{"dataset": "rendered roads seen from a driver's seat, with toy cars, trees and houses", "train_examples": 145000, "targets": ["line"], "depths": [2, 5, 2], "kernel_size": 3, "optimizer": "soap", "precondition_frequency": 25, "max_precond_dim": 1024, "one_sided": false}
Rows from block 5, named by matrix and row number. Each number is 200 + 40 x the weight over its row's rms, rounded and kept within 0 to 999. All counts start at 0. After the name is the row's rms in percent of the matrix's.
# c3: 3x3 conv (model.blocks.5.c3.weight, 128x128x3x3, standardized in use), inputs 63-71, a 3x3 kernel for each
c3.16,102,184,144,228,164,172,230,185,204,232,192,179,259,238,241,223,186,280,105,177,163,237,169,228,195,168,166,275,201,242,212,220,257,268,288,334,132,187,196,226,172,201,224,204,173,197,182,227,191,209,194,190,141,181,173,209,201,212,213,204,197,120,124,179,157,114,164,209,173,258,181,180,177,195,191,188,204,161,226,185,193,223
c3.17,102,200,284,241,108,216,210,169,174,180,205,159,251,233,169,211,150,204,167,180,197,161,228,196,290,164,182,190,252,212,233,190,253,192,150,254,181,285,221,266,174,205,232,191,245,143,163,192,255,245,271,98,238,190,273,223,234,226,208,195,153,195,206,194,202,202,219,248,208,153,212,244,231,183,210,222,190,231,247,108,229,197
c3.18,104,221,234,225,178,200,220,209,223,260,186,160,244,230,202,138,192,214,238,235,138,151,193,192,205,169,169,171,234,180,255,146,186,257,157,211,276,259,214,181,103,214,276,261,287,224,145,189,187,211,218,199,185,195,176,248,276,193,220,147,241,166,151,164,178,193,258,221,275,169,229,225,167,170,216,249,171,179,196,169,227,279
c3.19,109,173,220,187,198,188,206,255,187,269,247,192,227,164,205,207,199,207,207,231,178,195,145,181,173,239,207,165,256,223,177,256,156,139,286,179,201,218,216,250,201,186,190,123,208,267,189,142,212,218,249,175,203,166,175,275,196,256,202,187,249,226,207,153,119,140,232,216,183,180,192,186,296,154,170,249,216,231,217,241,163,203
c3.20,069,228,251,188,226,229,213,155,252,229,188,179,139,209,177,207,185,208,194,195,239,198,79,218,174,241,234,264,210,230,274,224,179,188,163,241,206,233,185,130,253,229,151,191,240,179,222,178,253,201,223,136,211,205,151,215,201,299,204,210,213,251,205,167,221,191,152,146,234,266,237,184,216,225,182,181,141,231,122,218,207,151
c3.21,089,277,236,68,285,215,198,178,172,264,140,149,243,195,140,145,203,160,215,194,188,259,182,213,174,158,182,223,209,200,177,258,241,229,166,212,206,255,207,226,187,230,208,244,240,172,163,136,176,181,175,268,247,202,191,220,169,194,141,157,177,197,286,199,142,70,285,218,233,242,227,195,232,243,227,170,222,188,156,212,238,192
c3.22,110,273,197,176,142,213,211,219,238,182,180,177,190,201,234,240,135,213,194,273,203,181,205,216,173,234,174,196,258,205,231,210,224,227,175,167,226,257,177,183,190,260,200,228,190,226,177,219,245,132,215,264,222,197,137,264,219,225,129,185,217,178,126,233,214,177,209,179,196,190,166,201,199,204,109,229,229,210,133,209,250,153
c3.23,112,170,156,143,216,176,228,224,138,252,181,235,204,154,222,301,179,295,129,248,248,143,224,165,137,248,214,195,206,154,154,237,223,169,247,207,186,278,196,215,197,152,255,138,161,180,237,194,170,227,190,157,234,176,219,214,276,210,251,246,152,255,164,243,273,208,199,175,242,140,211,226,205,119,231,190,249,167,257,190,192,252
c3.24,084,225,107,229,256,228,192,187,235,150,289,140,145,247,182,257,174,215,108,164,144,197,268,182,181,157,197,190,189,221,276,274,186,161,169,126,197,179,274,201,218,145,242,177,184,199,169,148,179,159,210,142,174,231,212,176,169,215,194,161,174,166,257,162,256,209,150,173,153,269,242,222,213,237,192,221,160,197,203,228,166,234
c3.25,076,169,164,154,243,172,151,185,166,217,191,248,211,169,196,205,198,157,154,231,133,134,206,185,164,197,199,175,180,249,240,166,233,236,158,229,250,169,156,220,168,199,226,172,133,227,204,184,233,248,173,222,94,215,220,185,235,194,256,252,208,164,252,225,103,207,240,232,180,206,202,193,121,208,283,219,211,174,254,230,157,294
c3.26,108,196,134,198,259,161,165,208,265,240,191,259,246,187,179,91,239,177,202,198,134,178,161,182,146,196,256,286,153,168,216,264,227,192,143,232,195,231,223,187,220,174,152,140,233,181,173,286,138,192,157,140,220,251,175,222,230,179,208,228,192,112,191,217,193,250,212,204,201,217,246,206,162,274,241,244,188,184,210,187,210,196
c3.27,096,163,132,143,254,230,236,174,152,214,247,219,161,240,219,191,259,245,234,217,155,211,133,244,246,157,157,160,205,232,202,287,135,200,101,248,221,186,230,180,247,182,171,162,180,187,250,151,142,164,221,185,164,196,157,248,166,232,205,196,226,173,147,151,224,217,321,208,171,189,210,270,131,185,245,153,153,235,203,159,190,170
c3.28,091,259,240,183,250,231,179,195,201,221,209,262,232,215,196,162,216,214,183,260,188,184,215,257,221,260,170,239,261,144,179,177,246,166,140,254,216,158,221,199,182,210,152,178,190,202,154,276,207,232,228,235,206,256,157,195,216,197,245,222,186,175,188,271,149,235,148,223,193,122,181,202,186,131,188,190,193,176,190,193,177,205
c3.29,100,106,213,164,221,228,178,229,209,217,179,244,159,188,179,162,222,252,241,145,181,167,170,199,159,219,207,244,199,193,152,201,231,194,181,228,228,143,274,217,219,197,232,102,173,230,239,180,176,217,186,149,178,163,192,215,228,137,256,194,201,188,208,130,225,219,195,176,187,145,234,197,151,185,192,171,274,207,209,185,186,198
c3.30,111,237,198,276,210,217,151,210,182,197,140,286,103,182,226,174,157,177,333,232,195,207,208,155,203,241,182,176,183,196,238,146,221,195,173,223,203,172,155,171,174,231,168,197,160,212,274,243,244,189,290,215,174,226,145,204,228,217,218,198,150,161,88,221,195,177,142,230,215,158,188,225,133,225,163,182,196,239,194,194,253,116
c3.31,092,259,249,150,178,218,190,150,187,151,173,180,198,158,205,117,208,145,115,206,188,149,257,230,219,204,192,218,158,176,221,100,124,201,172,170,215,248,211,195,205,227,197,249,182,181,172,176,183,226,221,163,208,200,251,255,215,172,235,187,200,147,276,246,181,204,189,252,194,277,186,208,201,200,167,317,178,218,187,170,165,283
c3.32,103,89,290,215,224,195,122,214,166,190,185,197,181,221,217,252,172,168,224,254,140,248,219,200,160,152,162,254,248,225,215,196,281,193,255,170,176,209,196,168,165,220,156,194,137,225,168,225,171,220,138,201,149,228,289,256,193,85,195,164,221,216,235,171,188,201,207,203,132,319,231,193,118,186,208,219,245,294,184,185,185,228
c3.33,097,152,220,207,148,210,224,146,210,233,266,189,244,144,226,249,165,175,131,174,254,189,132,193,232,183,171,227,150,271,227,174,200,208,245,108,190,239,230,248,228,230,188,244,173,120,187,265,219,173,208,181,223,207,240,236,234,221,184,184,273,224,199,182,176,158,230,135,184,195,200,205,147,172,140,175,310,207,233,145,191,282
c3.34,101,176,180,176,153,218,225,206,229,149,194,205,256,209,206,213,214,163,140,241,211,276,194,219,221,148,161,268,236,211,197,243,169,170,137,139,204,267,178,186,224,231,209,220,196,194,242,145,159,196,185,198,216,168,240,227,145,225,215,257,268,200,137,198,134,186,224,198,186,227,188,197,211,158,153,159,194,203,170,221,201,194
c3.35,102,194,238,187,167,175,252,191,280,192,196,252,261,151,146,244,170,193,198,209,191,159,201,226,181,235,182,220,157,212,255,176,193,204,215,210,237,271,206,129,194,180,211,232,195,235,211,234,242,223,172,227,181,200,151,197,211,253,236,232,224,149,144,165,180,227,167,268,192,129,209,200,273,219,242,278,153,255,166,239,148,215
c3.36,118,194,127,151,253,191,184,153,197,228,258,225,165,223,238,216,140,177,134,147,139,176,178,212,199,208,210,207,208,231,264,247,166,169,220,216,266,216,181,242,215,238,252,157,158,200,142,192,278,204,211,153,195,180,195,172,212,215,253,213,184,140,145,274,182,178,126,217,194,176,160,164,194,153,204,138,242,227,159,189,158,204
c3.37,110,214,160,114,210,217,180,149,215,262,219,200,133,174,186,112,262,162,146,224,199,218,187,181,211,204,254,185,215,192,218,197,231,227,216,244,164,228,220,178,202,169,177,171,165,185,177,257,146,144,177,226,234,210,240,236,242,212,194,197,204,193,161,208,224,230,170,206,217,200,224,181,205,175,162,241,175,214,200,194,190,180
c3.38,089,232,271,104,155,168,248,161,169,243,173,208,315,217,203,167,214,189,279,129,260,202,208,224,239,179,162,162,251,174,229,187,187,176,201,173,201,236,217,193,161,202,221,167,215,210,194,218,275,247,193,150,243,188,212,200,160,188,273,188,205,178,191,127,178,260,178,97,252,190,231,163,193,227,166,133,230,170,122,183,176,189
c3.39,097,267,84,216,219,203,199,231,234,194,194,235,224,163,236,256,263,169,147,171,209,241,147,144,232,139,194,187,158,201,213,227,203,311,170,201,193,161,188,197,218,198,250,212,204,180,210,149,282,198,215,241,240,203,239,236,216,199,149,256,224,171,255,234,189,211,172,180,165,190,199,141,187,258,203,215,167,207,245,231,194,220
c3.40,100,189,209,97,220,175,168,188,237,190,165,255,251,149,187,243,142,304,180,206,95,193,224,197,227,185,195,196,149,211,222,194,208,195,248,246,222,181,232,253,208,168,243,168,93,139,146,189,184,208,164,161,241,241,233,149,142,157,163,197,131,238,249,245,164,181,243,155,217,204,196,188,219,226,115,255,200,241,184,185,138,210
c3.41,102,233,161,172,240,220,150,165,243,219,213,187,196,185,143,299,154,237,236,296,205,203,122,212,212,131,187,237,249,245,210,222,208,185,223,217,137,251,142,160,210,185,172,235,203,210,161,182,193,223,283,183,159,215,154,288,181,202,166,238,166,134,257,172,175,176,281,182,176,224,241,138,192,203,242,217,227,193,272,210,156,316
c3.42,092,178,211,170,170,182,187,195,177,218,247,240,163,129,208,95,251,267,240,131,181,216,150,163,155,225,225,216,170,222,276,251,206,149,258,153,199,191,155,179,218,243,152,224,169,209,220,135,128,162,202,256,231,151,233,142,164,211,211,208,180,204,142,192,124,240,215,175,123,168,174,172,189,176,153,244,138,213,165,227,181,200
c3.43,112,195,144,248,187,197,188,243,164,206,134,214,267,192,239,203,231,301,225,159,190,199,301,196,234,172,272,195,178,226,262,144,244,171,257,235,208,129,165,206,251,169,223,176,212,159,162,213,204,194,176,166,191,143,197,172,202,279,142,152,205,192,300,238,227,242,220,246,249,126,219,181,186,266,244,175,177,196,234,146,249,190
c3.44,080,261,211,134,220,176,190,234,198,257,210,248,198,234,194,209,178,272,273,213,140,203,145,202,190,201,220,203,273,307,180,239,223,250,260,314,101,235,199,186,203,172,165,194,226,234,197,207,251,265,208,213,182,206,168,250,232,236,190,160,103,136,285,184,233,181,226,257,232,288,213,189,216,202,239,228,160,242,259,246,194,222
c3.45,111,189,196,178,199,185,233,218,191,225,185,214,141,251,174,244,199,221,159,225,221,150,206,214,191,154,146,185,178,199,235,164,163,179,168,282,185,213,177,212,157,190,158,183,227,196,215,201,209,152,214,199,167,210,154,218,283,212,257,172,126,107,196,222,151,207,247,186,188,221,146,270,223,279,207,149,192,187,203,177,207,233
c3.46,067,239,308,195,219,184,173,197,161,197,194,221,267,205,165,179,215,245,172,221,187,200,240,134,244,238,163,207,195,196,195,208,171,215,155,192,184,165,261,172,198,168,213,209,211,256,250,209,168,223,255,211,213,167,189,129,200,210,199,175,184,225,94,193,261,99,143,114,179,229,151,198,235,253,218,147,258,194,193,178,153,236
c3.47,105,222,130,259,163,210,240,219,169,237,202,135,201,163,206,186,172,200,256,214,156,182,229,199,238,186,280,116,205,155,217,212,169,152,259,144,206,238,173,218,261,182,123,165,173,266,134,241,156,187,143,197,226,151,153,200,153,193,188,253,156,181,213,158,214,210,209,227,160,169,213,225,127,232,196,178,206,197,144,307,227,243
c3.48,098,235,237,107,210,205,216,117,233,219,202,219,249,203,223,177,205,179,243,192,221,220,213,174,174,165,269,189,200,200,262,168,230,210,203,232,176,145,157,211,187,185,213,157,196,175,302,186,169,163,244,87,110,248,222,138,167,199,129,146,211,253,298,164,201,247,255,212,205,179,168,185,127,220,171,110,168,167,216,220,234,152
c3.49,100,210,237,174,182,146,223,222,197,228,139,216,169,196,224,127,205,165,153,251,243,214,168,177,270,184,177,261,251,168,170,155,133,310,201,248,169,259,257,175,268,162,182,248,197,254,217,127,159,239,205,214,183,174,220,200,203,234,212,138,264,146,44,205,240,219,132,290,170,211,209,208,215,158,140,221,286,155,189,195,208,224
c3.50,099,240,156,198,209,206,265,215,257,171,185,192,264,159,201,105,183,149,147,266,137,132,213,175,210,162,232,171,199,196,228,172,222,255,214,188,175,205,224,275,163,188,182,193,261,182,139,217,102,203,203,181,162,249,218,307,221,91,213,221,203,202,234,218,179,250,135,212,163,112,156,174,182,175,206,183,225,174,295,240,192,151
c3.51,111,247,120,76,214,221,207,181,204,241,277,230,159,157,185,228,205,148,242,207,150,164,179,246,219,148,198,194,191,258,307,134,263,215,145,141,233,189,169,191,219,210,237,173,201,238,46,200,202,156,187,145,150,287,215,216,196,203,173,222,187,124,234,282,253,205,196,164,179,144,211,218,164,288,217,102,202,199,222,190,219,186
c3.52,094,277,168,154,211,185,206,197,247,220,167,191,234,204,220,241,152,206,252,161,235,216,102,190,239,151,193,261,192,194,123,178,223,120,140,269,150,152,134,202,181,189,210,183,181,198,199,293,236,174,159,182,160,241,182,215,215,250,154,225,270,180,225,174,174,145,215,155,228,233,112,164,263,178,256,224,182,220,214,138,219,155
c3.53,103,293,210,187,143,237,266,213,197,161,148,189,299,178,187,205,208,208,181,245,203,126,220,199,160,231,183,184,177,221,246,209,220,111,230,198,232,273,254,161,148,193,208,160,200,172,150,137,169,247,213,144,168,157,219,204,292,184,202,190,207,144,229,207,218,231,147,141,179,216,177,200,143,129,160,195,150,163,129,218,183,180
c3.54,071,247,204,111,182,209,225,222,164,196,197,215,240,203,162,253,210,223,260,143,214,249,188,156,204,157,199,166,133,158,148,231,247,147,186,177,197,231,163,218,215,224,216,253,122,231,196,175,232,187,211,221,216,200,192,175,151,162,176,225,196,183,192,175,240,176,235,186,235,159,228,214,236,194,298,204,175,164,287,189,192,160
c3.55,098,196,135,139,175,192,177,218,236,188,186,208,198,198,220,165,198,225,251,236,171,178,128,148,163,200,104,103,171,228,267,235,228,170,204,152,148,220,214,177,207,250,175,162,243,192,196,206,161,177,212,200,177,134,217,294,224,254,176,190,184,260,199,144,212,217,188,235,181,151,186,225,209,194,218,193,201,238,147,192,223,246
c3.56,101,187,185,188,116,215,174,268,193,195,210,196,188,161,267,193,179,77,194,253,190,205,196,186,213,198,180,255,247,195,243,191,247,210,302,217,210,202,223,165,200,198,230,143,203,165,179,182,223,127,208,298,155,186,212,151,205,223,215,238,205,244,200,154,280,174,162,160,146,348,177,221,261,182,168,152,248,213,174,219,209,157
c3.57,106,155,237,203,237,176,200,207,221,185,163,119,181,245,191,211,191,258,231,199,184,139,188,206,218,240,191,224,176,212,236,183,210,250,134,192,212,164,202,170,206,205,225,177,229,203,99,246,287,175,174,167,215,185,152,175,228,111,196,206,193,242,182,126,202,226,165,254,204,218,235,141,210,213,123,225,174,229,185,199,200,177
c3.58,104,239,263,181,200,221,191,191,172,157,190,277,185,217,231,171,226,224,186,218,228,175,216,244,142,199,221,211,238,175,206,272,210,186,221,196,198,124,194,192,151,192,204,174,144,199,198,253,282,223,244,166,265,157,256,274,210,158,284,215,208,230,280,198,174,200,149,174,138,145,147,223,153,163,250,143,219,172,243,214,170,179
c3.59,101,233,260,114,199,218,177,248,154,163,253,233,177,158,241,233,262,209,99,151,184,262,227,178,170,185,134,151,217,203,165,235,142,177,176,209,196,221,230,165,185,217,221,224,157,231,181,216,142,187,94,213,135,200,240,231,231,157,180,229,169,249,187,228,254,203,222,169,206,236,224,252,175,171,149,237,198,188,209,196,189,198
c3.60,102,256,210,234,179,232,209,247,275,170,111,207,117,326,232,122,149,210,183,133,135,247,177,172,229,254,169,186,208,180,259,129,178,221,217,307,139,141,252,231,218,192,225,230,231,235,210,264,244,142,168,183,236,165,173,206,170,241,151,130,181,188,212,260,243,210,193,201,174,185,140,222,173,238,155,275,141,259,175,195,191,185
c3.61,087,220,163,237,190,172,198,275,152,154,205,215,138,251,201,204,138,195,260,202,137,137,204,257,206,175,177,134,229,168,246,184,173,266,179,272,204,250,174,216,256,147,195,205,152,208,216,142,182,153,158,190,165,232,204,129,239,217,196,158,123,230,261,207,172,225,231,154,211,242,258,190,212,271,219,202,262,259,144,194,236,219
c3.62,100,217,163,213,171,230,197,202,217,291,173,230,203,264,222,182,122,284,229,201,230,274,164,199,215,178,189,198,248,216,198,158,170,110,210,257,247,213,173,207,248,159,175,158,209,238,155,244,178,226,191,223,152,223,192,127,186,298,151,266,245,264,210,262,232,268,146,137,214,189,195,233,191,215,172,241,210,196,178,258,210,203
c3.63,100,268,219,201,129,97,190,189,166,171,206,225,186,199,200,211,175,296,231,183,175,267,170,219,221,208,173,173,243,209,164,158,227,224,238,203,197,189,206,192,188,223,293,203,186,195,216,186,206,147,206,206,188,143,178,166,152,122,213,160,246,264,182,275,150,246,184,222,191,175,209,253,190,200,94,203,198,241,205,216,252,158
c3.64,119,186,193,242,203,268,169,241,214,193,228,221,227,251,33,183,274,248,160,120,197,218,224,225,165,233,182,201,198,178,181,232,197,201,212,164,246,130,233,261,231,212,177,206,164,209,138,250,185,191,186,197,203,151,181,250,196,181,194,180,188,208,174,209,224,220,177,231,194,220,191,168,203,175,180,242,189,213,183,202,211,282
c3.65,084,134,265,285,165,167,156,243,253,227,158,255,228,209,209,139,168,283,182,254,177,206,174,206,207,189,178,111,195,225,287,194,119,220,228,216,185,241,241,141,169,211,207,205,225,177,201,205,221,209,214,191,209,166,165,182,178,215,212,194,185,248,245,171,220,317,184,158,194,172,182,210,299,185,179,186,236,244,169,161,201,226
c3.66,106,163,189,154,164,161,298,218,269,206,131,217,185,259,184,168,144,204,186,176,196,227,198,150,183,223,187,201,213,197,233,179,54,197,167,231,189,234,176,235,168,177,241,159,257,180,131,201,266,175,228,195,129,180,202,161,206,266,170,223,254,185,134,207,132,172,132,229,147,126,187,193,223,176,184,242,198,227,185,179,224,179
c3.67,071,129,256,181,130,182,269,171,235,177,226,163,106,196,184,256,220,203,200,182,292,224,229,193,195,209,238,233,188,212,172,174,175,212,247,259,211,141,221,141,263,110,155,250,237,177,214,184,266,233,147,171,204,159,185,183,294,232,199,150,226,146,282,275,147,152,235,267,177,234,156,187,205,179,170,198,222,218,244,242,160,177
c3.68,120,154,269,90,201,261,96,178,156,230,237,216,121,206,148,149,207,231,54,185,172,238,138,191,185,213,176,209,189,284,183,181,205,226,232,219,159,238,166,146,260,192,208,145,169,222,186,250,188,178,199,207,141,242,184,216,217,198,337,199,93,123,199,242,204,158,290,218,150,191,193,228,237,195,144,174,212,225,212,196,208,181
c3.69,116,307,251,148,214,208,213,237,194,188,194,290,256,214,151,177,190,161,142,144,101,230,185,169,172,192,251,266,137,179,121,176,166,233,261,213,213,200,157,210,143,229,209,191,178,181,232,151,108,186,174,240,169,239,223,228,210,161,130,70,174,108,207,223,168,189,268,171,209,161,210,223,209,223,267,84,188,224,221,232,204,237
c3.70,079,292,134,172,175,182,209,194,187,168,216,217,164,128,204,302,215,196,126,139,193,157,154,200,181,292,247,206,111,206,255,156,246,242,274,229,183,195,188,196,199,184,208,197,209,199,208,163,201,209,173,235,195,174,239,191,201,177,197,240,224,190,305,176,245,143,229,193,41,129,133,184,238,159,249,166,239,182,217,205,224,209
c3.71,090,247,151,180,247,199,177,230,196,251,148,225,265,175,245,196,181,213,188,197,135,112,186,224,182,209,193,181,207,172,224,279,216,197,246,169,167,255,163,196,269,160,209,211,256,182,194,222,258,219,190,180,173,229,208,224,202,148,244,156,239,187,169,197,188,260,269,186,150,201,196,189,200,174,123,201,178,145,115,139,207,201
c3.72,099,234,254,124,210,187,162,225,199,196,162,157,183,191,199,218,199,209,274,231,288,183,210,152,218,184,258,192,179,227,226,192,225,238,190,196,179,249,249,241,135,229,171,141,192,211,224,117,196,211,230,248,210,185,260,188,220,181,228,190,249,114,258,124,210,117,216,213,197,294,183,182,163,162,116,327,207,162,228,177,174,216
c3.73,101,211,101,207,119,218,202,191,249,154,169,192,248,168,213,180,203,154,170,173,223,217,212,192,167,233,171,176,193,200,230,248,181,185,262,181,202,161,185,209,190,131,216,172,201,214,262,129,186,181,206,180,214,163,211,216,170,125,146,215,298,246,189,264,169,182,149,196,189,210,186,235,236,203,223,173,216,217,129,182,210,132
c3.74,117,262,212,245,222,206,198,188,193,159,140,123,206,203,175,243,195,193,148,237,146,173,171,201,167,205,209,238,217,238,212,236,188,203,158,205,247,191,212,177,262,210,218,135,231,222,248,220,219,174,187,135,211,191,175,245,160,153,104,185,146,209,232,232,187,137,199,192,169,212,176,224,206,167,236,236,165,194,203,187,217,219
c3.75,099,135,230,234,293,204,153,145,228,183,187,203,217,275,162,204,194,234,203,218,183,147,164,195,270,193,237,229,182,154,165,171,198,248,233,227,189,230,251,227,237,209,210,140,243,169,142,171,220,252,163,200,247,170,196,197,195,248,220,181,162,107,194,103,157,190,226,184,224,151,195,217,121,168,248,157,184,219,230,179,206,257
c3.76,105,249,162,118,195,209,263,176,172,173,153,206,202,208,197,193,209,160,187,180,248,216,219,142,251,167,232,126,195,210,233,200,212,253,272,176,220,203,198,198,195,180,193,219,187,255,221,204,203,158,223,255,234,207,226,229,231,154,194,163,314,137,202,215,192,178,86,180,208,298,134,136,249,200,171,240,204,171,188,249,212,171
c3.77,087,191,178,139,271,203,164,237,184,249,170,192,236,159,177,211,285,193,127,258,211,239,121,214,198,227,161,216,156,196,214,174,231,216,268,135,153,176,215,201,207,182,177,178,171,185,186,186,174,208,210,279,199,216,165,164,195,166,296,141,258,190,203,269,284,245,103,124,239,214,209,192,219,133,232,204,207,179,200,201,213,243
c3.78,094,194,206,121,165,180,244,266,230,203,219,161,206,241,200,204,197,155,198,254,180,196,148,223,107,192,205,144,217,123,210,191,201,204,186,108,281,217,154,200,142,219,185,239,176,230,238,220,261,273,192,186,163,199,218,202,159,269,178,177,184,314,166,165,191,298,179,208,189,261,204,208,115,207,274,212,171,213,212,213,148,176
c3.79,103,185,203,218,250,198,170,208,215,198,242,249,207,215,210,155,211,185,230,196,186,166,223,213,232,222,204,190,245,180,168,237,146,226,155,221,176,188,254,177,179,167,267,149,223,234,156,169,198,153,162,215,221,188,218,186,211,239,196,212,216,234,209,223,193,220,195,193,253,131,227,212,168,137,186,149,219,223,226,189,166,192
c3.80,129,150,145,182,214,153,261,215,193,191,182,194,205,186,233,299,222,241,231,184,167,250,206,219,169,230,182,143,252,219,183,197,203,132,279,150,178,195,132,201,243,233,213,207,241,227,167,211,168,130,174,194,255,241,194,200,217,160,146,194,145,302,260,207,219,236,160,191,206,218,164,161,171,229,136,242,144,231,175,154,192,220
c3.81,129,248,122,139,242,197,138,194,239,205,269,214,285,175,175,239,173,190,242,213,208,181,249,227,230,221,231,182,135,233,213,228,211,189,311,265,223,256,211,274,252,207,167,195,157,163,161,181,233,209,167,155,249,275,236,118,170,154,224,207,145,253,254,217,227,245,239,148,187,253,234,201,159,185,225,226,196,213,168,221,164,231
c3.82,099,175,277,176,290,174,165,212,138,193,181,229,217,236,141,216,228,201,202,189,224,223,155,221,229,165,220,236,167,201,174,197,278,217,225,179,167,209,205,168,177,203,274,215,181,161,158,199,214,194,216,214,197,147,205,210,114,166,172,234,203,190,296,183,224,197,291,168,198,240,227,223,155,202,269,211,185,228,105,223,246,182
c3.83,114,206,289,195,167,251,141,180,193,199,260,179,147,198,154,191,200,210,142,254,206,254,175,248,259,274,198,194,208,216,220,144,200,166,194,144,169,255,198,200,193,225,163,259,241,190,221,171,167,263,191,241,170,244,223,277,161,149,191,149,180,199,234,207,193,167,238,238,173,116,182,187,269,170,309,228,174,230,203,188,156,171
c3.84,069,97,162,242,190,176,196,198,208,167,70,202,247,233,224,153,260,204,232,211,219,238,195,132,210,235,125,212,192,219,260,245,215,161,240,201,254,174,208,231,168,172,253,224,155,149,257,184,191,168,186,146,210,130,186,121,168,299,312,192,201,164,182,185,185,147,266,232,217,195,171,212,257,89,177,199,150,141,260,152,167,241
c3.85,112,254,168,170,213,191,182,201,222,211,226,137,123,143,199,133,230,182,220,159,143,312,231,162,157,200,207,170,170,151,257,243,210,127,199,229,170,150,171,253,189,214,226,229,193,231,330,232,115,173,210,250,228,141,198,224,186,173,157,200,200,192,139,206,199,139,241,217,245,223,195,123,110,198,190,219,147,149,182,186,228,157
c3.86,099,296,193,123,218,153,216,213,236,185,139,176,281,295,162,182,265,189,213,195,199,193,222,195,162,209,203,223,176,208,265,286,172,152,256,213,247,205,195,231,258,182,234,190,214,194,182,280,253,248,220,248,213,251,196,290,150,254,125,146,146,212,198,220,172,222,233,112,272,255,157,196,245,207,165,183,218,239,175,218,250,153
c3.87,091,216,205,123,208,165,150,216,211,170,214,194,234,143,194,139,258,268,176,260,227,181,210,199,206,310,171,153,133,173,263,184,212,183,193,159,189,181,172,235,174,157,201,214,182,207,148,167,189,147,236,203,244,163,182,164,143,208,165,149,240,205,155,169,270,198,235,143,277,228,126,224,186,183,202,163,243,207,146,201,227,237
c3.88,112,240,210,167,267,175,96,283,195,204,178,203,226,146,255,120,229,235,158,183,267,277,221,225,206,224,183,197,133,187,173,237,238,214,229,171,237,296,105,257,219,179,241,227,186,183,193,105,156,161,240,263,213,191,201,48,177,233,200,217,197,159,210,199,217,203,152,164,223,171,189,174,263,233,136,180,212,170,147,194,208,161
c3.89,082,150,194,190,172,247,194,206,177,245,205,154,225,248,187,92,233,314,140,200,295,202,180,145,192,207,200,183,216,252,209,189,237,234,230,109,200,201,242,215,220,111,241,165,185,191,151,190,186,241,236,114,178,133,246,223,225,186,244,173,215,212,224,199,283,192,130,95,198,202,162,232,179,177,221,208,143,243,189,257,203,151
c3.90,111,227,130,296,172,203,221,165,202,167,205,232,203,259,237,210,158,210,108,186,317,133,201,194,176,151,217,267,214,181,200,122,172,240,157,204,241,229,155,228,187,217,242,166,137,179,261,270,206,191,196,132,203,201,209,191,250,183,197,161,87,151,220,331,174,199,149,250,161,199,169,168,193,166,188,164,179,268,215,176,224,244
c3.91,082,172,187,224,166,182,204,206,222,204,192,182,263,194,247,181,173,240,188,193,217,209,257,242,184,180,231,212,203,196,250,182,201,220,175,161,178,179,276,236,156,212,157,230,226,212,170,76,185,235,197,205,238,237,136,176,208,186,194,177,184,170,99,234,270,237,134,179,177,240,233,195,166,226,171,232,138,174,156,188,176,236
c3.92,115,275,213,162,200,222,198,218,179,182,224,229,223,163,245,209,173,242,236,244,166,245,223,194,115,209,246,209,176,228,196,229,254,200,208,185,223,150,106,205,214,216,206,169,187,163,234,184,154,172,173,202,198,200,158,198,207,112,177,207,245,280,260,199,247,226,223,173,130,257,181,162,276,193,135,177,182,206,196,267,257,204
c3.93,099,169,180,210,225,126,230,264,194,205,201,179,155,176,240,176,258,78,291,78,274,230,167,225,196,180,147,194,187,131,168,206,178,207,166,246,239,197,192,258,235,200,208,245,161,180,223,241,201,195,158,259,209,202,139,225,176,256,158,211,186,185,181,168,184,206,203,238,181,179,261,215,145,244,221,231,158,239,231,163,270,176
c3.94,100,245,120,154,256,231,206,187,192,201,193,258,186,224,145,236,244,103,232,112,204,290,225,168,96,209,250,181,225,159,142,192,204,93,230,153,197,217,190,166,192,157,168,228,162,206,221,253,258,229,231,252,197,203,192,221,189,141,265,243,183,258,199,226,125,284,194,134,207,279,273,214,247,164,225,233,154,238,119,214,212,253
c3.95,112,214,256,151,207,155,253,166,218,187,149,243,168,192,199,269,181,153,157,216,164,103,182,162,174,205,146,244,216,190,215,156,207,207,149,257,150,191,209,191,195,234,190,244,275,189,248,205,202,134,149,154,212,223,217,69,284,227,176,237,242,227,148,197,185,194,163,176,261,269,201,189,217,169,161,233,169,194,198,175,195,129
c3.96,082,157,165,143,176,229,230,290,141,209,237,140,255,198,266,223,224,280,192,249,101,172,320,241,183,184,131,241,255,234,209,293,192,201,193,153,207,253,248,200,205,198,209,212,175,198,297,223,185,209,162,148,185,227,224,271,199,156,228,186,231,135,224,168,221,266,124,158,161,156,259,164,171,183,185,197,249,168,188,189,197,182
c3.97,117,195,166,272,157,178,180,213,189,147,185,195,214,184,188,151,179,152,288,248,156,244,248,155,248,212,258,204,187,170,226,183,193,143,226,240,185,219,205,204,207,172,203,164,203,199,260,316,218,232,185,130,191,163,180,216,189,187,223,227,180,231,237,170,225,143,231,252,216,184,196,193,221,184,111,284,146,179,217,221,219,135
c3.98,110,123,184,98,231,208,242,222,187,212,191,175,146,171,193,203,288,218,198,164,214,158,191,186,228,213,220,207,209,272,134,246,190,182,159,160,199,157,243,204,114,147,168,172,211,179,150,207,258,206,165,196,224,196,204,214,203,259,197,132,230,185,172,201,181,144,201,209,195,176,188,223,263,183,272,110,204,208,165,220,262,225
c3.99,101,220,169,136,198,225,241,214,209,232,173,221,236,154,183,187,150,140,227,140,110,123,202,189,174,185,123,209,170,223,245,198,133,220,192,274,229,193,192,260,267,152,201,178,222,191,210,211,196,135,170,227,194,236,256,168,200,241,102,208,131,223,112,138,173,156,83,226,143,182,151,222,140,208,181,218,195,242,163,185,179,183